config = dict(
    downsampling_factor=4,
    encoder_depths=[6, 6, 6],
    latent_channels=8,
    decoder_norm='batchnorm',
    decoder_activation='silu',
    init='trunc_normal_002',
    nesterov=True,
    orthogonalizer='newton_schulz_5',
    max_grad_norm=5.0,
    ema_decay=0.99,
    max_steps=5500,
    lr_schedule='cosine_restarts',
    weight_decay=0.03,
    adamw_weight_decay_other_params=0.01,
)
Rows from block 1 of the decoder, named by matrix and row number. Rows with one number belong to one channel. Each number is 50 + 10 x the weight over the matrix's rms, rounded and kept within 0 to 99. All counts start at 0.
# convs0: first 3x3 conv (decoder.mid.1.convs.0.weight, 128x128x3x3), inputs 7-13, a 3x3 kernel for each
# convs1: second 3x3 conv (decoder.mid.1.convs.1.weight, 128x128x3x3, transposed), outputs 7-13, a 3x3 kernel for each
convs0.77:68 72 69 63 69 63 56 61 67 48 50 51 41 56 55 49 53 50 47 51 44 49 53 45 47 52 52 50 58 52 51 55 62 50 59 51 30 33 29 37 39 36 32 32 33 42 45 51 51 51 60 52 54 60 50 50 48 53 54 53 56 45 56
convs0.78:53 55 41 43 48 55 55 41 38 59 66 58 65 37 59 74 53 71 49 39 46 62 65 53 41 63 39 56 69 60 61 57 70 46 49 28 49 49 48 48 42 51 58 52 63 53 54 33 57 30 60 57 45 40 52 52 45 53 54 54 52 42 52
convs0.79:38 41 52 52 52 57 49 59 55 51 60 59 50 55 66 56 54 50 38 50 44 57 37 49 47 56 55 43 49 43 65 99 62 51 49 47 64 53 56 65 33 47 66 60 59 57 54 45 49 75 42 54 64 55 49 52 50 44 56 46 43 46 46
convs0.80:44 49 54 52 60 61 44 60 53 30 60 45 23 84 54 33 59 51 55 54 46 34 30 39 40 43 47 25 54 62 42 63 46 46 40 54 48 52 45 50 43 52 56 59 55 34 31 50 27 53 41 43 44 37 62 52 55 58 52 65 65 59 56
convs0.81:62 36 46 56 39 43 46 50 42 63 81 49 30 43 44 39 46 42 75 47 57 72 45 43 48 36 39 61 50 46 43 41 46 61 36 45 42 47 39 37 53 56 52 63 55 42 53 62 31 80 69 50 71 53 31 44 35 46 43 46 48 47 63
convs0.82:59 48 54 53 40 60 54 47 45 54 30 56 49 53 45 54 50 52 52 46 57 38 57 31 55 35 45 58 69 53 79 19 64 48 62 40 50 45 44 53 57 29 45 44 45 61 60 52 51 32 55 48 51 59 48 45 52 59 59 40 44 50 51
convs0.83:57 68 55 60 49 57 56 56 41 53 56 47 65 38 46 53 60 59 46 43 51 65 29 56 53 69 53 50 53 47 49 52 43 47 61 44 42 40 47 33 41 45 29 38 47 48 41 60 53 66 53 46 55 47 47 40 42 43 21 46 38 40 50
convs0.84:44 45 49 56 60 44 58 49 51 50 62 47 53 32 53 44 42 51 46 46 52 42 36 50 37 29 38 45 51 45 42 76 56 36 52 53 53 46 50 49 33 50 66 40 50 61 60 52 61 51 56 64 62 66 47 57 44 52 80 44 52 52 42
convs0.85:35 38 46 42 66 46 47 54 47 50 59 43 25 40 47 45 49 42 41 50 57 42 42 61 43 59 56 66 57 51 38 55 50 56 47 46 58 51 44 71 77 43 67 59 41 57 41 44 52 68 64 42 48 48 43 51 51 59 48 58 53 57 49
convs0.86:44 50 49 46 43 41 44 41 34 14 27 38 34 50 61 44 64 66 44 45 51 37 67 50 46 43 45 45 23 41 31 51 64 57 82 72 45 31 41 44 39 44 45 36 37 48 58 36 53 41 24 47 49 44 60 53 47 64 65 61 48 47 50
convs0.87:49 56 50 52 66 52 53 46 48 38 47 40 35 78 61 48 41 64 51 32 37 51 61 56 30 39 44 49 74 48 50 36 49 48 66 57 48 59 53 65 40 62 45 43 60 53 74 51 37 40 00 35 37 35 56 54 44 55 63 54 49 40 46
convs0.88:44 42 55 42 39 67 35 49 50 67 33 56 77 63 32 67 45 46 45 55 52 40 60 65 58 57 59 52 55 49 56 51 70 57 57 48 41 52 45 55 40 44 41 40 57 59 43 46 74 57 59 61 50 54 41 45 43 42 35 40 45 39 40
convs0.89:46 57 42 57 63 41 58 56 46 41 54 56 43 53 41 37 52 55 49 56 48 46 36 56 48 46 41 60 58 58 55 50 51 50 40 51 36 26 32 38 45 37 42 41 34 54 51 54 48 48 38 54 44 44 46 41 58 42 46 39 41 35 50
convs0.90:56 58 57 63 72 58 33 43 40 64 54 47 37 41 43 61 47 49 49 39 46 43 24 64 69 63 65 42 40 57 46 56 62 62 78 58 43 39 37 44 31 32 37 48 40 54 52 44 57 66 46 47 34 42 42 49 45 41 60 44 45 42 47
convs0.91:58 56 43 30 62 51 43 60 57 43 56 40 33 41 37 50 39 36 52 51 47 50 56 44 61 54 46 50 75 51 60 36 48 50 47 54 50 48 41 42 40 46 46 41 29 43 46 48 46 64 45 46 41 44 48 71 39 45 32 54 40 36 53
convs0.92:56 68 37 56 57 51 55 51 56 40 47 49 35 51 55 48 45 55 59 55 42 61 63 49 55 50 45 72 63 53 81 70 48 81 54 31 32 40 46 41 56 49 41 42 45 53 44 45 47 45 40 48 29 48 60 47 47 39 34 64 46 45 59
convs0.93:46 40 56 49 33 49 44 54 66 43 50 59 50 56 66 60 56 55 33 43 36 17 32 40 39 50 43 46 55 38 44 56 55 41 40 29 37 41 60 47 18 48 50 32 63 54 55 47 44 61 42 46 51 46 46 45 41 42 59 59 46 57 40
convs0.94:39 54 48 44 49 52 48 55 51 45 41 43 40 42 35 36 49 39 57 60 48 65 70 55 62 64 55 52 67 67 58 51 64 57 63 61 19 22 28 19 25 25 20 20 20 42 56 54 39 56 67 51 71 68 48 45 51 53 48 48 53 51 43
convs0.95:46 54 51 44 73 64 45 63 64 49 46 43 72 69 47 52 58 37 53 48 46 55 49 55 55 51 47 61 54 53 53 55 58 55 52 57 50 53 44 60 64 40 53 52 51 48 47 60 50 39 65 49 58 61 47 54 49 47 61 49 52 45 49
convs0.96:51 56 52 47 48 59 50 65 50 64 60 64 57 53 52 62 54 60 35 50 54 53 57 44 40 39 39 44 53 53 60 51 68 54 71 60 48 47 43 44 35 43 40 42 36 58 64 54 61 55 69 53 53 55 46 47 52 56 33 44 42 44 47
convs0.97:53 38 47 42 62 48 68 50 62 59 66 64 53 41 47 56 55 41 36 47 56 60 56 50 50 49 52 46 45 46 51 47 55 49 54 60 42 48 59 43 26 66 49 42 52 55 55 50 61 63 41 53 52 44 52 47 56 46 47 58 55 44 45
convs0.98:47 50 51 32 37 45 46 47 54 42 37 36 53 46 53 35 46 42 31 45 42 51 52 46 45 47 48 08 12 12 27 57 12 14 26 12 45 45 52 43 33 51 46 52 49 42 38 52 53 45 46 49 30 49 47 40 41 64 40 43 49 54 47
convs0.99:53 34 44 68 39 46 55 52 51 59 52 43 68 45 33 62 34 47 45 37 51 47 33 61 46 66 51 55 40 36 60 51 42 52 63 52 44 62 57 53 43 65 52 44 52 64 29 36 52 44 55 53 38 54 35 50 51 37 60 32 37 42 39
convs0.100:52 54 65 46 49 56 55 57 54 50 59 54 55 40 36 40 57 35 52 56 32 51 41 43 48 35 29 48 46 60 57 61 62 58 70 51 54 54 45 48 46 49 40 56 46 46 31 42 43 25 49 40 57 49 57 47 37 55 52 44 58 62 53
convs0.101:55 50 56 43 50 50 41 52 54 45 48 56 49 48 52 44 48 56 57 54 55 45 78 52 42 49 55 55 48 56 50 62 49 54 43 57 57 46 48 50 32 54 57 61 37 52 69 54 53 64 54 51 44 54 49 50 51 48 45 53 45 43 52
convs1.77:39 40 41 46 37 44 43 42 40 45 50 51 62 57 43 55 55 58 52 41 45 48 29 33 52 48 43 56 46 51 57 54 49 57 59 52 60 68 49 60 55 55 48 57 53 60 59 62 41 46 59 40 55 50 53 55 44 52 49 52 48 36 42
convs1.78:75 59 46 31 57 42 52 59 58 42 32 37 19 56 48 46 52 31 56 31 51 50 46 51 49 62 59 50 55 61 54 61 49 54 45 52 47 49 62 52 72 46 63 61 61 48 55 52 57 34 44 59 52 55 52 43 51 53 63 43 53 43 47
convs1.79:32 53 65 45 66 53 44 64 64 56 36 45 44 66 54 39 57 54 54 69 62 42 30 52 43 41 41 56 36 50 36 38 35 52 68 64 48 43 56 50 72 50 46 46 42 56 38 44 34 28 47 43 48 45 48 36 57 38 41 54 42 60 48
convs1.80:60 52 57 47 27 53 36 49 60 47 46 52 51 41 48 53 49 59 45 38 60 44 50 45 40 57 64 44 43 49 68 51 49 52 51 59 49 48 44 39 43 50 47 56 47 57 69 69 54 64 46 59 47 46 40 43 49 48 54 31 49 55 58
convs1.81:55 62 43 63 59 29 67 60 28 49 62 53 63 50 40 62 41 44 42 42 57 30 65 41 39 54 32 45 45 61 53 40 52 52 47 45 51 49 64 48 57 55 43 36 42 55 57 43 47 45 45 49 36 52 42 51 33 53 60 53 45 77 55
convs1.82:51 35 30 46 65 50 45 39 44 46 60 52 52 59 71 47 52 55 49 27 38 27 60 43 48 43 38 52 49 52 48 49 44 43 70 65 57 57 51 55 46 39 51 43 55 54 51 37 67 71 71 44 51 57 50 64 63 45 47 51 46 47 55
convs1.83:34 49 65 42 52 51 40 47 48 49 59 47 46 67 52 52 36 49 41 47 45 39 29 41 48 49 50 48 28 47 47 75 66 40 55 41 56 52 52 56 49 66 61 66 53 56 36 42 43 41 45 40 64 52 43 47 47 55 46 50 54 50 47
convs1.84:55 40 36 44 49 37 56 41 53 57 37 44 63 71 49 57 49 58 59 48 45 64 69 49 49 46 54 49 50 48 45 54 33 41 53 48 64 54 53 49 52 39 52 33 52 53 57 54 40 45 54 53 55 63 46 51 41 44 37 59 56 65 63
convs1.85:56 45 55 48 52 40 45 46 39 60 65 51 57 49 27 44 51 41 55 56 53 60 52 51 56 39 47 48 49 49 51 38 35 44 43 56 38 45 45 46 58 33 43 38 48 53 51 52 53 50 21 49 35 56 61 57 44 60 30 37 64 50 64
convs1.86:42 42 44 55 38 42 67 60 55 45 50 39 53 46 39 36 26 44 47 59 32 55 41 29 37 42 37 44 37 43 46 36 51 43 48 37 46 39 45 49 43 46 48 49 52 46 49 53 46 46 54 50 50 53 49 39 43 43 38 57 51 60 46
convs1.87:58 39 54 66 62 49 64 72 45 40 38 45 55 63 57 49 57 51 51 57 52 43 48 40 50 53 48 48 64 60 35 34 59 48 46 56 39 49 57 47 56 45 44 51 63 45 45 53 47 26 56 37 43 53 52 40 55 55 36 40 58 49 59
convs1.88:63 53 66 57 41 36 55 43 47 60 57 56 58 50 48 53 54 46 53 44 53 36 46 53 47 46 60 51 58 62 56 44 47 51 53 59 42 50 53 47 59 44 47 56 63 55 55 46 53 19 52 43 45 51 60 52 42 71 54 27 62 60 42
convs1.89:65 48 50 59 12 46 39 50 55 44 50 61 42 39 43 51 38 54 51 44 48 53 38 48 53 60 54 58 56 55 57 47 55 64 56 44 61 61 50 46 56 61 60 65 56 57 67 40 43 69 53 43 49 54 45 53 45 59 60 65 57 33 56
convs1.90:49 50 57 33 36 46 37 19 44 63 52 49 63 61 64 49 45 57 38 43 54 41 30 44 52 42 38 39 36 60 51 56 68 53 50 47 52 51 56 43 60 52 37 37 44 53 50 62 59 63 36 72 74 54 48 47 49 51 44 49 51 38 46
convs1.91:46 42 46 44 68 41 47 43 41 53 62 58 50 39 55 54 60 51 55 45 35 40 43 46 23 45 47 49 39 46 53 54 45 48 49 35 50 48 47 51 40 38 52 40 44 54 51 62 53 46 49 35 33 58 51 44 47 45 53 45 58 59 52
convs1.92:34 38 43 35 41 46 45 53 50 53 53 46 45 62 63 50 60 60 57 38 26 45 53 37 57 50 43 49 44 34 56 46 41 42 25 42 51 33 44 37 34 38 49 43 39 49 55 51 54 52 45 53 58 55 46 42 35 40 44 33 49 33 43
convs1.93:40 55 47 57 33 43 52 43 46 57 47 66 49 37 57 40 43 55 34 48 58 56 33 47 39 54 32 44 49 57 48 64 49 51 42 51 43 44 46 46 45 54 52 48 46 60 57 61 59 63 71 56 56 65 46 48 59 48 51 63 50 47 59
convs1.94:45 52 51 49 59 53 51 62 56 54 60 57 49 55 60 41 42 57 44 40 47 56 45 53 54 43 41 45 47 44 59 62 53 47 48 44 35 33 38 42 58 54 38 40 47 53 54 49 57 61 56 52 59 52 58 50 46 57 48 33 61 63 47
convs1.95:49 42 50 22 42 53 38 41 49 59 57 48 50 49 27 50 60 45 57 30 44 38 46 57 58 42 54 50 50 44 76 50 47 56 67 37 52 62 42 54 25 56 43 37 58 74 60 56 70 48 40 59 69 47 41 37 50 52 28 33 41 61 53
convs1.96:39 48 50 40 36 46 41 62 50 28 46 49 45 35 43 48 41 51 42 43 49 55 58 34 47 63 55 37 46 49 36 66 46 53 68 62 38 31 60 45 38 60 44 58 57 63 52 49 60 58 41 54 39 59 52 56 54 63 53 47 61 45 45
convs1.97:51 42 42 50 33 55 53 45 60 63 65 49 64 50 49 56 49 52 54 60 49 47 31 59 55 59 54 47 43 54 48 37 45 57 51 37 49 64 54 43 46 52 38 46 40 56 60 50 68 67 38 43 59 58 51 53 47 58 24 31 47 63 40
convs1.98:55 61 48 46 13 51 37 42 29 49 76 49 60 70 37 54 45 43 39 27 42 31 68 51 62 56 62 54 43 49 57 60 51 64 45 34 47 46 37 45 61 42 44 43 55 50 55 62 52 62 74 69 63 57 49 37 34 56 45 37 50 45 63
convs1.99:45 41 51 54 34 51 65 56 57 40 50 54 38 43 46 38 50 39 49 34 40 59 26 52 58 51 54 41 43 52 59 35 55 47 42 44 49 56 50 25 61 49 52 54 41 66 69 61 38 62 63 66 48 48 42 39 47 56 60 48 57 44 52
convs1.100:52 38 54 58 55 58 52 46 53 62 76 56 33 43 40 36 50 46 42 54 52 50 64 43 52 51 63 42 19 55 46 27 48 42 46 49 39 46 50 34 58 48 49 41 54 40 66 55 50 50 46 45 42 47 54 55 57 54 47 53 46 55 49
convs1.101:46 50 56 48 68 44 51 54 53 54 55 60 52 33 62 49 67 60 42 57 57 50 67 53 43 43 49 43 42 45 48 58 55 55 61 44 59 74 32 59 27 64 52 45 57 57 52 59 68 45 33 50 53 51 52 52 47 54 68 46 44 51 36